A small sound classifier, trained from scratch: widths [128, 128, 128].
Rows from block 10, named by matrix and row number. Rows with one number belong to one channel. Each number is 128 + 24 x the weight over its row's rms, rounded and kept within 0 to 255. All counts start at 0. After the name is the row's rms in percent of the matrix's.
# convs1: first pointwise conv (model.blocks.10.convs.1.weight, 128x128x1), inputs 0-127
# convs3: second pointwise conv (model.blocks.10.convs.3.weight, 128x128x1, transposed), outputs 0-127
convs1.30 084 [138 160  91 163 133  99 100  89 145 136 130 103 156 112 138 100 155 119 165 169 151 136  83 134 105 160 121 141 123 124 164 130 130 128 135 136  78 152 132 157 129 134 117 119 105 143 135 138 143 159  99 126 118 130 136 108 130 107 129 104 153  82 173 113 155 128 155 192 142 152 138 181 118 111  96 107 161 127 157 137 104 119 126 196 158 117 152  92 129 130 122 167 152 133 138 125 117 111 154 110 136  82 137 115 140 151 143 103 114 150 153 128 150 110 125 136 145 137 121 132 107 119 129 172 142  56 102 106]
convs1.31 088 [131 127 134 154 114 168 114 133  98 116 115 178 108 144 125  85 134 141 154 130 151  88 134 156  94 155  83 126 107 146 122 117 100 203  74 161 141 135 107 142  98 129 122 130 154 105 146 116 114 129 123 138 122 123 138 110 134 158 137 122 182 120 169 162 100 119 126 109 139 134 164  93 182 125 136 114 110 148 136 134 145 169 167 153 140 122 117 114 146 182 141  96 124  96 149 154 124 110 157 128 114 150 135 129 152 102 102 146  90 153 120 136  95 131 113 170  81 121 149 149 104 148 146 150 155 118 113 124]
convs1.32 105 [103 107  99 148 117 118  95 147 131 161 126 146  86 128 109 160 139 154  85 107 105 194  95 148  99 111 123 150 168 108  94 139 116 127 150 125 125 117 144 126 133 119 110 108 165 150 155 144  98  80 147 131 141 158 131 136 123 147 126 133 136 110 149 166  91 125 130 106 139 116 130 114 101 122 165 135  99 111 134 108 147 122 139 145 148 137 136 109  70 163 144 170 148  82 153 168 112 166 121 107  96 135 142 119  72 116 146 118 115 130 134 115 161  95 125 176 128 172 123 123 179 104 145 120 137 160 102 140]
convs1.33 099 [147  87 121 130 123 148 117 129 121 158 167 124 137  90 159 153 113 143 121 152 101  93 142 126  82  99 140  96 132  93 116  91 131  94 127 136 142 135 142 126  99 124 107 142 109 149 118 143 122 151  98 151 140 123 146 132 117 120 151 109  85 132 137 107  91 110 120 139 188 103 128  83 172 106  95  81  98 107 105 106  93 187 132 122 146 135 108 141 157 143 134 175 129 156 132 136 123 147 139 158  99 134 157  54 113 149 141 145 113  83  95 144 139  86 131 126 132 159 101 130 117 107 147 143 115 147 153 112]
convs1.34 097 [131 163 133 145 135 141 129 109 136 122 157 159 138 122  90  83 128 117 124 106 163 122 130 137 128 112  95 112 138 155  97 138 117 121 130 116 129 119 131 123 160 153 114 145 112  98 101 115 120  80 124 129 110 171 137  89  96 101 165  93 130 162 115 115 146 132 148 113 129 105 161 119 179 133 175 111 137 155 137 136 141 126 183 114 113 152 126 163 110 213 130 142 107 116 132 115 118 132  98 100 141  88 144 182  89 136 130 108 126  43 153 114 129 128 136 119 141 118 146 100 115 159 125 111 116 117  96 116]
convs1.35 096 [113 134  98  89  91 124 115 149 135 153 107 168 131 143 157 121 118 144 180 130 120 109 109 115 134  84 132 155  96 138 108 137 128 111 164 144 114 126 115 123 132 144 117  96 100 127 199 126 134 120 150 160  78 174 141 153 104 142 166  97 126  86 116 152 117  89 141 151 148 137  92 132 124 107 142 139 186 137 146 151 111 118 112 120 119 143 127 115 127 142 120 123 106 123 133 100 103  95 122  96 151 120 113 108 150 158 129  76 131 142  76 149  53 142 119 106  96 149 136 129 136 109 155 106 151 154 112 137]
convs1.36 109 [164 102 120  99 140 140 141 127 130 140 157 134 151  92 138 124 130 102 162 120 129 125 174 143 122 177 118 156 106 140 104 100 118 116 137  95 101 116 137 116 110 149 147  84 128 160 154 144 113 106 157 145 134 136  99 161 169 163 116  87 138 129 146 147 107 168 175 117 153 124 142 111 174 121 121 142 141 155 141 152  85 148 110 136 161 122 129 114 127 130 101 163 101 129 128 172 128 160  96 146 122 164  81 101 132 122  87 143 108 154 122 164 163 185 159 159 128 168 150  98 141 138 135  98 132 129 127  92]
convs1.37 098 [ 81 166 135 150 130 110 147 124 171 133 139 124 162 164 106 129 120 137 139 106  64 153 129 115 146 154 144 120 112 130 109 123 110 132 157 151 122 118  90 173 134 124 152 161 151 129 133 102 145 114 111 133  91 123 152 159 135 125 107 178 172  83 140 163 122 112 130 148 131 133 126  82  86 120 134 135 130 124 139 115 121 106 162  95 131 126 102 130 154 147 122 132 108 135 129 126 125 125 110 147 113 149 109 137 128 105  82 124 176  99 188 111 155 154 144 173 137 116  85 141 115  77 109  81 148 112 107  84]
convs1.38 104 [ 94  95 110 153  98 118 145 131  93 151 104 120 118 133 107 122 160 124 102 132  99 137  91 141 108 159 110 125 138 182 137 112 129 149 176 164 113 143 120 194 126 145 116 118 114  96 125 152  59 124 137 160 147 166 140 143 152 151  87  91  90 104 105 161 130 156 100 121 162  92 173 120 111 105 104 132 146 118  76 130  86 122 141 120 131 111 129 111 145 150 124 123 140 106  95 141 110 148 126 133 148 142  96 112 139 142 133 105 120  95  98 111 151  97 152 137 149 134 144 135 130 135 123 107  97 171 115 171]
convs1.39 104 [118  50 138 101 124 107 136 125 156 113 125 105 125 174 137 113 133  83 106 125 110 143 107 130 152 142 148 148 153 119 166 127 129 122  65 110 175  88 126 126 146  87 155  91  73  92  94 107 134  86 125  94 135 167 110 117 117 107 127 149 127 106 149 136 113 121 129 128 113 127 101 163 138 170 157 146 147 135 112  94 106  96 213 113 147 121 153 135 145 137 119 128 152 132 111 114 128 129 130 136 106 117 112 151 179 131 118 123 153 154 131 119 136 129 104 155 150 121 131 124 114  86 138 116 113 148 142 140]
convs1.40 104 [136 109 151 153 150 100 129 186 177 118 115 116 126 165 126 105 103 125 148 104 159 124 136 135 124 110 174  98 136 159 117 121  81 136 128 135 171 115 144 123 168 137  75 183 156 122 157 115 156 150 149 114 152 136 167 125 109 116 124 143 145 120 166 179 138  99 160 142 117 137 100 159 162 122 138  93 127 152 149 105 125 112 118 108 142 136 123 128 137 159  58 133 125 134 108 139 119 114 100 108 121  98 113 132 137 150  74 119 132 105 156 143 149 106 110 130  78 137 105 169 116 103 146 105 139 152 103 137]
convs1.41 099 [105 114 130 117 120 140 114 123 134 177 186 135 121 151 147 152 156 145 159 115 172 175 130  87 141 167 147 118 109 168 136 168 150 138 130 119 146 141  90 169 116 127 114 148 158 132  91 131 131 142  76 139  94 120 125 140 146 123 177 141 103 124 118 125 169 166 171  99 121 110 128 129 143 121 128 164 139 125 141 177 132 114  91  93 149 140 148 150 120 159 149 159 144 126 110 131 102 151 135 127 111 119 119 160 116  75 171 118 113 141 115 150 133 123 150 146 142 128 182  68 123 134 119 129 147 150 145 103]
convs1.42 057 [113 107  90 151 116 144 149 111 102 114 109 132 117 140 158 117  87 153 110 129 148 127 141 123 154 176 137 121 173 111 122 115 107 201 166 110 148 164 118 149 140 185 116 157 152 167 119 150 137 136 156 102  90 158 132 147 121 128 124 130  77 118  83 100 153 133 144 115 127 139 141 139 140 197 159  90 147 107  99 107 132 183 128 120 118 106 129  94 122 175 123 126 128 111 143 157 103 125 132 129  97 112 117  71 119 119 108 143 138 123 121 105 158 125 115 113 144 135 116 132 130 100 139  96 109 133 167 143]
convs1.43 089 [148 126  96 146 118 143  90 103 105  98 106 123  95 151 135  77 109 114 140  97 139 112 145 104 108 102 170 143  92 145 128  89 198 151  89 154 140  92 127 124 164 109  83 124 158 165 134 159 129 137  94 140 127 119 143 117 109 146 127 140 121 134  95 129 151 107 114 135 156 132 160 119 151 119 115 138 137 110 169 114 130  96 106 152 150 149  88 134 127 181 124  84 159 122 154 149 144 108 129 124 132 124 126 119 153  83  53 112 160 158 150 131 135 141 147 156 121 133 135 119 131  87 143 102 130 134 143 149]
convs1.44 107 [155  79 124 113 138 148  95 140 149 156 127 121 123 101  95 102 148 165 113 141 134 102  98 161 159 190 118  95 109 130 143 134 100 149 102  98 130 180 139 117  88 122 171 139 132  90 159 152 155 126 144 125 138 108 109 107 134 130 136 161 166 115  66 115 147 150 152 132  88 135 128 110 119 117 149 117 104 121  96  94 136 139 164 127 146 156 155 113 119 127 153 114 157 141 142 129 134 150 130 157 171 109 122  93 186 143 152 106 125 135 141 131 131 118 134  61 141 146 140 167 162 129 110 107 131 120 150 142]
convs1.45 106 [126 137 117 113 132 145 166 130 141 143 110  92 156 148 115  91 140 124 103  51 170 137 123 167  79 166 152 113 120 144 100 130 106 118 144 165 145  88 144 139 135 118 142 143 129 119 183 155  96  98 164 108 144 101 118 183 145 113 123  96 100 131 112 120 136 124 113 115 149 149 108 105 114 124 126 100  93 134 115 110 129 138 162 165 165 129 110  89 165 117 113  78 128 142 129 119 119 125 126 141 100 163  94 126 123  93 146 125 130 131 135 154 154 128 164  97 151 151 157 117 130 152  81  82 149 133 131 141]
convs1.46 073 [160 127 162 106 129 130 160 119  87 140 139 104 205  62 141  92 151 126 120 110 164  86 156 100 102 109 134 137 159 135  80 104 135 114 114 122 112  88 172 137 111  81 130 124 146 106 126 124 124 156 120 144 120 152 132 113 100 156 140 106 124 103 153 154 132 131 110 171 139 141 139  97 108  70 109 132 116 129 146  89 138 105 130 120 114 132  80 146 121 105 137 114  90 158 136  78 132 139 168 130 141 100 119 134 136 117 121 111 140 109 104 105 139 166 102 117  95 129 131 141 117 150 128  78 119 124 106 138]
convs1.47 094 [ 53 113 128  90 148 146 128 124 119 180 103  93 126 101 131 133 168 127 113 162 135 135 122 130 137 116 149 101 137 120 120 127 112 139 166 149 108 110 103 142 129 108 159 119 145 168 127 171 133 138 173 146 142 124 127 110 116 104 155 103 131 152 192 120 143 111 133 123 113 169 135 116  95 145 118 149 130 127 129 107 126 129 137 153 125 141 137 163 117 126 108 120 149 129 136 154 135 118 107  88 165  87 102  72 109 167 112  86 134 111 107  59 103 146 159 137 108 116 131 127 126 157  96 126 142 124 168 182]
convs1.48 102 [ 71  99 127 149 107 132  99 158 155  68 117 132 118 107  74 115 133 107 175 127 135 169 107 136 166 101 139  89 142 124 110 115 108  97 136 131 108 106 141 149 103 114 100 164  70 138 102 134 157 141 152 106 143 106 134 152 111 110 139 175 110  95  87 157 110  96 130 126 121 133 110 115 124 136 185 147 140 143 144 124  96 140 154 109 140  87 121 101 107 109 118 147 131 120 128 130 111 120 136 117 126 142 131 112 147 100 100  85 111 132 117 113 133  91  99  95 134 114 107 141  87 111 146 116 189 152 120 113]
convs1.49 104 [137 142 119 119 114 123 139 153 141 145 113  99 147 143 131 115  97  89 116  92 157 128 101 130 103 101 101 116 139  64 113 135 156 125 125 141 132 150 131 141 192 135 126 103 133 142  90 137 136  89  90 108 167  95  91 127 114 133 135 161 108 119  66 133 167 134 116 121 122 104 149 181 128 142 124 129 153  78 104 134 134 109 158 136 132 153 111 107 170 125 132  85 119 157 139 117 133 137 155 147 147 115 112 177 128 115 145 147 166 153 113  95 136 112 119 139 126 177 134  79 134 131  96 128  98 160 148 174]
convs1.50 105 [167 160 123 121 160 102 123 100 123 122 117 124 150 144 100  98 134 138 139 169 141  98 135 110 149 128 126 149 109 133 102 147 157 187  98 113 142 113 125 151  98 113 102 148 119 122  69  72 120 119 137 117 162  85 155 143 103 122 128 141 113 124 121 158 128 124 115 125 125 138 113 145 140 103 113 122 113 136 150  89 127 174 171 151 136 117 145 113 162 113 129  97 138 119 146 136 163 160 121 141 137  49 151 104 129 161 117 132 128 110 163 176 115  89 161 152 157 161 134 116 123 164  88 115 166 141 156  99]
convs1.51 080 [146  84 122 114  98 146 153 103 121  63 126  99 133 137 125  81  97 155 137  95 122 151 155 146 127 158 183 120 130 115 110 132 170 101 139 100 117 144 167 123 178 132 154 124 160 102 163 115 133 155 159 120 163 129 147 122 103 127 125 111 154 126  79 159 107 133 158 104 149 154 128  96 146 112 112 147 122 116 110 156 143 109 114  97 108 132 122 109 165 178 125 101 136 101 103 136 129  58 148 122 159 180 120  96 104 117 100 117 137 131 143 113 110 116 110 145 121 150 128 106 127 149 137 164 134 104 146 121]
convs1.52 111 [ 83  84 160 158 128 130  80 113  77 102 111 132 122 107 164 138 105 113 107 144  96 186 109 137 101 149 123 110 121 120 123 132 121 119 152 140 129  88 129 134 173 119 126 115 120  91 169 148 131 137 111 151 146 100 103 106 121 123 146  73  89  90 134 146 157 136 130  91 117 148  85 107 106 187 124 142 116 120 147 128 129 119 107  79 145 159 161 113 176 135 111 129 132 151 122 128 136 140 100 124 118  83 149 119 138 122 107  76 111 118 135 114 125 126 122 123 117 169 115 165 122 160 160  92 150 135 149 137]
convs1.53 105 [181 190 162 114 108 162 133 131 158 101 160  67 102 156 123 101 117  72 134 138 160 178 169 101  95  66 116 160 117 147 148 145  93 139  92 130 144 109 101 155 166 111 116 115  92 127 107 108 108 101 122 141 129  89 118 159 144 118 124 138 143 139 156 111 133 105 121 153 127 121 123 121 122 155 132 127 165 139  99 112  91 117 137 129 127 129 130 138 144 122 102 113 133  86 117 103 139 155 121 126  98 127 162 150 153 159 141 153 142 123 147 119 128 150 113 126 132 145 107 170 126 131 157 125 111 175  97 129]
convs1.54 105 [149  71 128 156 112 136 128  85 130 116 108 133 100 143 140 148 129 132 104 117 133 135  95 110 153 130  89 106  98 139 166 117 108 143 158 161 130  90 130 122 116 133 142 119 110 133 124 151 116 149 154 104 141 172 112  96 123  97 125 107 168 154  99 127 143 125 124 157 125  94 162  81 102  82  95 157 179 126 122 135 154 112 108 154 157 121 121 116 151 162 143 112 177  96 115 164 140 142 134 118  80 122 111 147 119 174 125 161 125 119 150  86 130  94 155 121 128 145 119 104  74 143 112 101 103 114 129 175]
convs1.55 111 [152 169 150 139 112  98 143 134 113 132 114 125 162 120 148 131 112 140 171 126 143 161 124 150 108 115  92 138 108 126 153 125 101 106 149 138  96  95 164 167 147 132 105 115 118 113  97 140 123 130 113 125 140 146  75 143  88 157 128 129 159 132 112 123 164 123 143 130 107  91 119 126 127 137 136 122 134 122  87  94 110 140 121  89 122 134 151 170 142 122 151 125 169 137 123  81 147 121 123 149 188  93 178 192 138 143 142 134  87 134  73  82 156 135 145 129  87 117 179 124 129 127 122 130  85 118 123 109]
convs1.56 105 [118 199 124 145 162 138 143 111 101 130 191 137 126 127 103 157  97 101 136 131 184 107 110 132 138 142 114 119 150 127 153 121 167 119 133 106 134 145 108 176 124 124 127 145 126 173 122 126  82 118  96 108 114 125 157 118 148 145 136 145 133 109 171 140 134 134 157  88 136 116 109 169 145 101 109  88 128 134  85 104 154 119 103 158 125 135 136 151 142  94 148 140 113 113 129 131 124 153 157 107 149 106 139 155  93 129 145 127  97 141  56 107 116  91 100 104 125 143 102 121 120 138  89 114  91  77 128 124]
convs3.30 081 [131 148 147 112 148  91 136 140 105  88 105 127 134 174 128 133 132 131 164  96 140  94 124 118 104 122 102 147 151 108  82 132 123 114 147  81 103 171 133 146 171 142 120 125 103 124 123 162 127 119 140  97 160 186 111  68 141 103 147 119 117 150 146  92 140 136 161 130  79 123 163  90 109 136 117 123 135 150 146 109  98  97 134 109 138  91 110 114 111 165 151 141 126 157 108 147 133 123  87 167 139 111 138 101 120  97 113 141 100 112 126 104 127 137  81 170  82  95 120 108 117 140 106 128 109  96  98 144]
convs3.31 084 [132 186 155  80 154 109 153 124 120 164 141 153 115 111 163 152 134 137 147 127 147 123 145 110 137  96 132 130 137 116 125 179 141 127  99 136 132 131 122 114 101 140 131 125 111 150 113 104  87 117 132 133 115  99 119 146 150 154  72 169 144 147 167 113 158 102 107 107 135 119 140 135 156 130 123 111 110  92 111 106 101 133 119 168 165 113 155 170 152 127 203 100 120 155 129 118 130 169 129 118 107 137 131 125 126 150 177 102  99 158 119 138 151 135 153 104 132 149 151  70 117  91 110 150 135  74 106 130]
convs3.32 105 [162 131 101 133  96 108 136 121 153 140 111 136  67 153 115 148 120  99 138  66 111  97  93 133 143 127 121 170 134 121 150 130 144 142 150 137 119 122 105 148 107 105 115 147 126 146 152 134 180 125 108 146 156 114 160 113 139 157 180 160 108 133 126 160 114  42 115 139 123 143 125 126 130 116 119 115 130  69 129 112 112 136 150 138 136 123 119 125  86 135 133 109 116 136  94 146  57 119 127 128 109 147 148 104 125 144 145 210 148 129 154 127 132 130 166 150 137 144 141 123 105 139  92 120 147 118 144 107]
convs3.33 090 [187 104 109  87  54 167 116 147 106 142  74 128  97 156 139  87 119 118 150 122 100 128 104 102 139 130 130 119 125 123 106 130 113 163  99 130 149  91 108 169 164 151 104 144 125 108 138 152 126 143 157 147 135 116 127 114 116 128 150 110 107  85 169 127  95 114 134 140 122 122 168 129  98 178 146 107 123  93 130 107 133 118 137 128 133 113 154 107 140 179  91 183  98 151 136 137 136  99 136 102 136 130 132 122 115 132 155 117  88 148  89 163 115 135 138 103 100 128 158 139 144 118 134 142 109 129 140 174]
convs3.34 090 [ 70 132 116 159 134 125 145 100 108 125 147 174 179 125 124 145 121 115 110 148  91 120 108 136 142 149 119 152 132 119 135 134  94 152 155 137 108 137 138 130 101  93 133 145 133 170 147 166 188 114 132 126  94 103 109 128 186 130 105 113 102 125 118 146 129 143 133 153 114 129 105 122 148 154 117 138 141 118 171  92 127 116 147 118 143  94 126 119  66 138 122 150 151 144  76 116 151 116 196 107 121  96 112 114 124  92  81 114 154 137 119 158 152 121  64 135 131 139 111 143 138 119 131 131 149 137  77 129]
convs3.35 087 [139 163 108 141 147 108 133  92 138 163 112 122 168  99 121 106 110 106 136 172 131 113 132 145 144 146 110 108  97 128 131 148 129 135 115  92 114  89 125 120 150 159 140 118 127 149 177  84 127  65 166 128 154 103 142 165 129 143 172 131  94  90 125 142 174 139 139  70 160 140 128 155 131 117 172 113  96 121 110 111 139 110 150 119 155 116 152 105 165 141 140 151 152 130 115 115 122  63 140  79 117 134  98 119 118 145 132  90 116 109 138 123 139 132 174 146 156 106 140 120  76 155 142 131 129 129 122 145]
convs3.36 118 [117 135  95 151 113 110 106 127 113  92 109 167 149 153  92 142 133 117 130 115 151 128 113 103 119 132 108 133 107 107 118 143 119 104 133 109 100 130  78 117 139 118 143 152 138  82 126 116 127 141 115 175 131 154 166 166 133  97 138 103 179 151  86 161 139 132 154 152 176 141 148 136 143  94 117 131 120 100 125 172 121 192 114  87 123 110 125 149 121 102 109 136 145 104 122 166 150 124 142 106 111 113 115 136 115 152 113 134 147 134  70 105 151 153  78  83 128 174 125 131  79 175 124 142 141 141 149 148]
convs3.37 093 [161 123 107 100 159 137 124 127 135 133 125 160 127  92 138 111 145 127  97 151 108 129 147 163  89  98  86 162 163 170  94 130 135 162  87 142 140 125  91 119 153 123 147 133 135  67 112 129 135 123 129 117 101 142 118 128 124  96 123  92 130 129 152 115 107 114  90  94 217 164 119 129 140 128 121 102 142 155 126 146 107 107 128 101 107 131 157 135 141 142 125 149 142  53 112 141 121 118 139 183 181 123 125 149 158 115 102 143 104  83 114  96 133 128 121 142 151 107 132 110 102 131 143 115 137 127 138 120]
convs3.38 098 [108 139  89 141 142  95 140 118 124 138  87 127  96 157  86 126 146 125  85 104 128 165  76 109 127 135 115 125 124 157 110 141 147 122 117 151 111 107 104 150 160 178 124 133 133 134 115 146 141 138 109  91 133 137 172  73  85 126 173 142  99 125 164 125 132 130 150 120 152 116 168 102 128 139 128 145  55 134 147 100 121 118 126 157 108 150  92 102  99 146 168 168 139 112 106 119 129 102 124 144  90 159 114 133 131 105  78 126 103 135 126 116 187 118 147 151 121 145 129 140 135 117 110 116 180 124 140 137]
convs3.39 112 [122 103 133 144 135  97 102 177 144 146 162 129 133 178 111 117 117 132 138 141 143 160  67 124 136  92 127 119 126 125 126 146 127 130 110 123 130 108 131  96 123 125 163 120 130 118 137 119  83 150 117 111 114 113 124 122 145 167 130 109 158  92 168 145 117 134 116  85 115 150 171 134 181 127 120 163 160 109 135 118 147 127 118 135  71 117 142 175 112 140 114  88  77 166  95 157 107 140 134  98 162 117 114 155 164  97 132 190 111 122 111 118 114 107 131 158 109  80 100 125 109 140 163 154 141 146 113 116]
convs3.40 086 [114 111  78 113 114 106 179 139 124 127  77 110 135 153 154 155 141  92 159 126 133 146 130  98 111 136  93 150 121 124 112 112 149 110 132 102 142 140 154 146 168 131 124 156 105 112  72 118  95 140 130 141 122 139 111  92 153 121  91 190 157 105 119 132  85 129 140 104 144 134 125  70 129 100 178 153 140 102 148 139 144 111 164 161 117 118 125 114 167 140 129 100 136 174 165 138 125  91 132 138 124  90 144 151 124  97 155 146 152 160 137 147 164 123 112 141 107 156 146 114 141  98 145 112 116 163  99 124]
convs3.41 103 [136 117 122 115 129 113 114 110 132 124  98 135 120 142 132 153 114 134 140 143 114 170  77 118 114  83 144 139 101 139 128 152 170 156  96 143 128 103 135 166 154  77 141 132  90 127 116 118  93 124 100 116 155 134 178 152 134 141 130 162 114  80 142 180 158 112 114 129 131 116 121 124 105 150 143  89 109  85 157 115 136 142 171 141 130 119 165  82 127 110 126 120 119 113 114 182 171 176 153 142  83  86 130 101 144 131 101 149 114 123 127 109 148  88 126 133 109 107 132 119 100 105 120 163 149  84 125  97]
convs3.42 045 [138  81 148 119  81  80 117  99 154  98 128 135 135 147 114 113  95 115 125 120 120 148 123 156  90 121 110 151 118  95 109 153 153 125 131 122 142 109 129 126 122 149  95 109 141 136 140 139 140 161 154  98 146 132 132 101 123 132 126 129 117  90 143 153 150 169 148 120 130 138 146  97 156 118 155 123 152 109 160 144  89 161 160 127 106 141  79 134  88 193 154  84 173  84 105 140 122  86 132 171 113 110 126 123 144 125 128 142 134 115 129  74 182 145 177 145 168 132 111 121 147 133 147 141  94 146 140 130]
convs3.43 083 [115 167 139 106 116 163 151  85 125  78  85 137  86 153 147 122 157 137 142 106  91 117  86 124 147 129 145 107 132 138 153  94 153 112 161 131  89 135 155 142 104 156 111 101 134 155 113 110 138 121 125 150 112 136 140 165 166 128 135 171 133 160 118 115  86  86 139 149 136 147 160 101  61 133 160 116 125 146 135 103 168 149 143 167 125 143 137 138 161 134 146 141 104 147 106 114 138 174 105 126 115 106 104 134  80 151 119 124 101 108 146 150 127 149 154 136 139 135 167 137 111 106 163  90  88 131 118 130]
convs3.44 126 [137 165  94 129 118 103 131 127 133 120 104 139 120 176 154 133 157 125 104 108 144 114  91 188 150 122 104 105 186 141 136 158 148 112 152 156 127 146 149 112 166 132 114 124 140 159 127 153 148 129 130 162 141 110 136 108 164 130 147 172 114 139 172 144 122 153 160 108 114 141  74  99 126 120 175 139 104  89 126  82 166 145 141  99 132 113 116 157 119 165  99 126 148  76 119  64 128 127 173 122 117 126 127 110 141 133 160 122 126 139 130 114 146 108 139 148 139 155 117  96 114 101 160 124 171 149 115 116]
convs3.45 107 [130 126  92 171 106 118 155 132 109 160 168 154 119 115 145 126 133 136 124 113 131 109 156 176  95 141 157 175 106 143 137 116 124 157 129 134 171 120 125 149 149 107 128  87 186 141  98 114 136 137 172 168 154 109 124 130 128  98  93 145 119  76 134 134 117 166 118 163  81 153 105 122 124 121 114 142 163 106  93 104  96 104 140 109 110 112 148 127 144 119 116 193 111 124 117 101 124 112 149 119 112  98 114 114 133 143 116 130 152 129 125 111 145 120 194 178 131 121 131  95 113  96 127 101 145  97 159 132]
convs3.46 059 [ 97 156  93 142  97 155 125 133 117 152 100 107 173 113 144  90 112 106 147 121 138 129 142 156 145 151 132 152  82 133 125 125  76 154 120 160 121 158 129 126  92 160 133 107 130 120 114 120 183 116 118 105 177 123 121  94 152  81 122 145 148 174 133  68 169 136 166  90 119 144 116 111 112 127 142 135 150 107 142 115 159 133 165  99 159 135 129 123 152 117 137 114 114 119 119 145 147 191 144  97 133 113 123 107 132 140 105 117 164 133 103 160 147 122 133  61 110 111 137 132 130 112  89 132 100 127 107 147]
convs3.47 095 [119 178 117  97 130  90 117  98 110 127 133 127  99 124 138 152 162 171 105 163 127 128 144 165 115 157 139 123 121 144 111 135 173 131 134 147 102 147  58 123 160 111 126 106 141 112 149 156 150 134 132 149 101 142 126 116 131 140 140 115 139 147 111 138 114 167 159 148 110 123 104 162 180  90 100 114 112 151  82 143 111 140 141 194 157 144 178 121 149 136 154 128 129 158 151 127 110 167 143 112 135 171 165 130 163 146 122 137 155 152 109 138 118 153 157 134 133 118 142 104 146  97 132 116 129 116  82 176]
convs3.48 107 [156  76 124 117 128 123 112 133 100 118 135 119 135 102 158 145 114 104 133 111 127 111 156 107 126 128 176 118 133 159  90 161 156 127 114 158 148 151  98 121  89 156  81 146 122 127 129 144 128 124  98 130 118 121  98 116 149 116 127 131 121 154 105 113 104  73 124 136 150 126 139 122 131  69 108 148 134 121 105  84 115 138 117 101 122 121 107 156 122 141  97  98  92 110 109  37 112 120 102  92 134 170 117 147 105 120 126 153 140 111 113 150 149 131 188 113 143 118 120 116  80 135 145 118 196 138 132 140]
convs3.49 105 [ 96 182 176 115 131 112 114 138 120 126 148 137 144 151  90 136 122 149 142 182 135 149 102  98 143  88 129 163 136 170 107  87 127 108 109 133 116 127  97 115 143 110 136 150  98 179 135 122 102 148 147 104 108 119 157 119 113 124 147 123  78 102  95 110 145 106 115 127 134 115 129 178  97 102 107 101  98 109 130 122 116 108 141 169 130 137  92 124 114 154 146 124 149 145 140 112 134  96 121 130  78 105 120 184 119 127 141 146 141 134 170 155  98 155 172 118 105 111 155 152 131  95 127 139 178 106  93 111]
convs3.50 099 [107 107 122 128 138 122 143 111 126 141 129 165 120 143  98 155 124 111 147 103 121 157 114  71 133  78 118 123 150 120  99 167 114 132 142 156 166 104 133 103 145  64  94 106 157 130 127 111 163 143 118 146 140  80 105 129 114 100 120 142 136 192 138 138 134 115 113  96 116 143 136 119 121 114 109 151 159 102  89  90 112 135 102 123 148 128 165 153 123 133 147 147 163 134 146 101 155 137 110 144  99 137 171  96  94 133 122 110 118 144 137 115 137  72 112 143  86 115 142 127 136 147 178 150 161 136  68 105]
convs3.51 088 [160 135 119 149 121  87 127 153 133 175 151 134 144 113 148 121 150 143 189 124 109 163 127 153 139 135 120  94 132 120  96  76  88 140 151 108 147 163 141 145 144 123 126 120  97 100  72 140 122 131 126 101 124 104 141  88 146 112  97 131 152 105 123 138 156 137 124 117 121 139 152 118 110 157 116  86 124 154 184 145 131 105 153 148  76 110 141 108 175 121 173 185 132 117 112 144  95 131 126 117 120 176 119 134 144 125 146 119 118 155 138 178 128 113 116 137 132  75 121 162 105 137 146 108 112  87 134 126]
convs3.52 107 [128 128  80 150 126 134 113 122 144 131  98 148 108 136 166 119 129  98 172 165 147 125 103 123 169 100 102 117 170 146 134 132 134 125 157 115 109 129 111  83  95 158 140  93 141 109  98 159 128 107 134 154 112 129 126 133 122 120 174 168 153 143 152 146 123 148 140  72 152 173  80 149 113 106 145 125 120 119 113 122 116 115  95 161 110  94 143 134 104 127 145 194  96  98 133 106 131 119 134 163 137 103 106 136 155 111 133 125 137 134 125 116 130  63 162 106 105 126 138  79  92 169 157 100 129 136 136 118]
convs3.53 099 [122 109  87 118  79 130 124 119 140 146 155 129 150 117 164 126 137 102 109  73 142 126  95 119 134 118 145  93 124 166 119 110 122  95 151  87 141 122 125 102 127 157 120 112 167 132  98 105 154 124 151 140 152 143 123  91 169 132 138 155 127 157 116 119 122 118 102 142 103 144 164 123  90 145 153  81 156  67  69 175 129 112 112 141 126 104 137  93 107 152 104 107 103 132 105 123 111 149 119 153 141 149 109 178 107 143 117 123 151 147 122 162 118 142 137 118 141 138 100 106 154 141 155 150 148  76 171 153]
convs3.54 102 [155 124 125 122 137 155 141 145 136 112 127 188 104 144 161 162 132 105 120 151 131 137 101 141  95  89 126 151 113 134 124 165 189 140 134 112 108 162 108 133 148 134 116 125 144 140 118 133 150 111 103 137 117 157 103 152 159 134 112 109 140 181 102 114 111  65 120 113 153 140 143  96 119  86 142 113 172 108 104 113  78 121 108 178 149 174 133 142 160 118 123 114 146 126 150 168 106 131 192 101 133 179 120 113 124 131 139 116  88 104 124 152 101 140 151  98 130 145 156 136 137 153 129 155 133 107 117 152]
convs3.55 102 [108 120 121 154  91 144 137 136 136  93  83 153 111 141 168 120 149 116  95 138 118 172 106 137 132 155 171 113 123 129 113 159 122 128 126  97 170 102 128 139 156 149 137 140 153  89 186 145 120  99 179 129 140  90  93 129 110 154 106 127 107  86 149 120 153 104 140 107 170 114 117 106 129 144 122 160 146 104  89 104 105 102  60 146 132 131 151 151 158  92  92 144 141 145 152 155 135 111 144 125 153 148 141 105  89 156 136 128 155 127 120 143 166 148 105 129 103  85 132  92 147 154 137 138 110 136 120 133]
convs3.56 086 [120 135 152 130 123  94 134 122 132 119 153 129 149 119 145 105 157 114 150 108 166 149 141 142 127 170 144 110 114 144  91 142  76 120 160 110 164  75 138 124 135 124 132 148 122 135 102 125 106 122  98 151  90 156  86 118  96 149 126 134 117 196 126  97 104 136 121 167 109 114  71 117 119 141 109 158 119  97 128  72 114 161 156 154 140  92 137 124 146 128 124 128 159 110 189 177 129 121 123  98 166  90 115 137 108  74 143 127 133 145 155 102 129 133 126 162 117 176 155 122 109 131 137 130 123 132 147 129]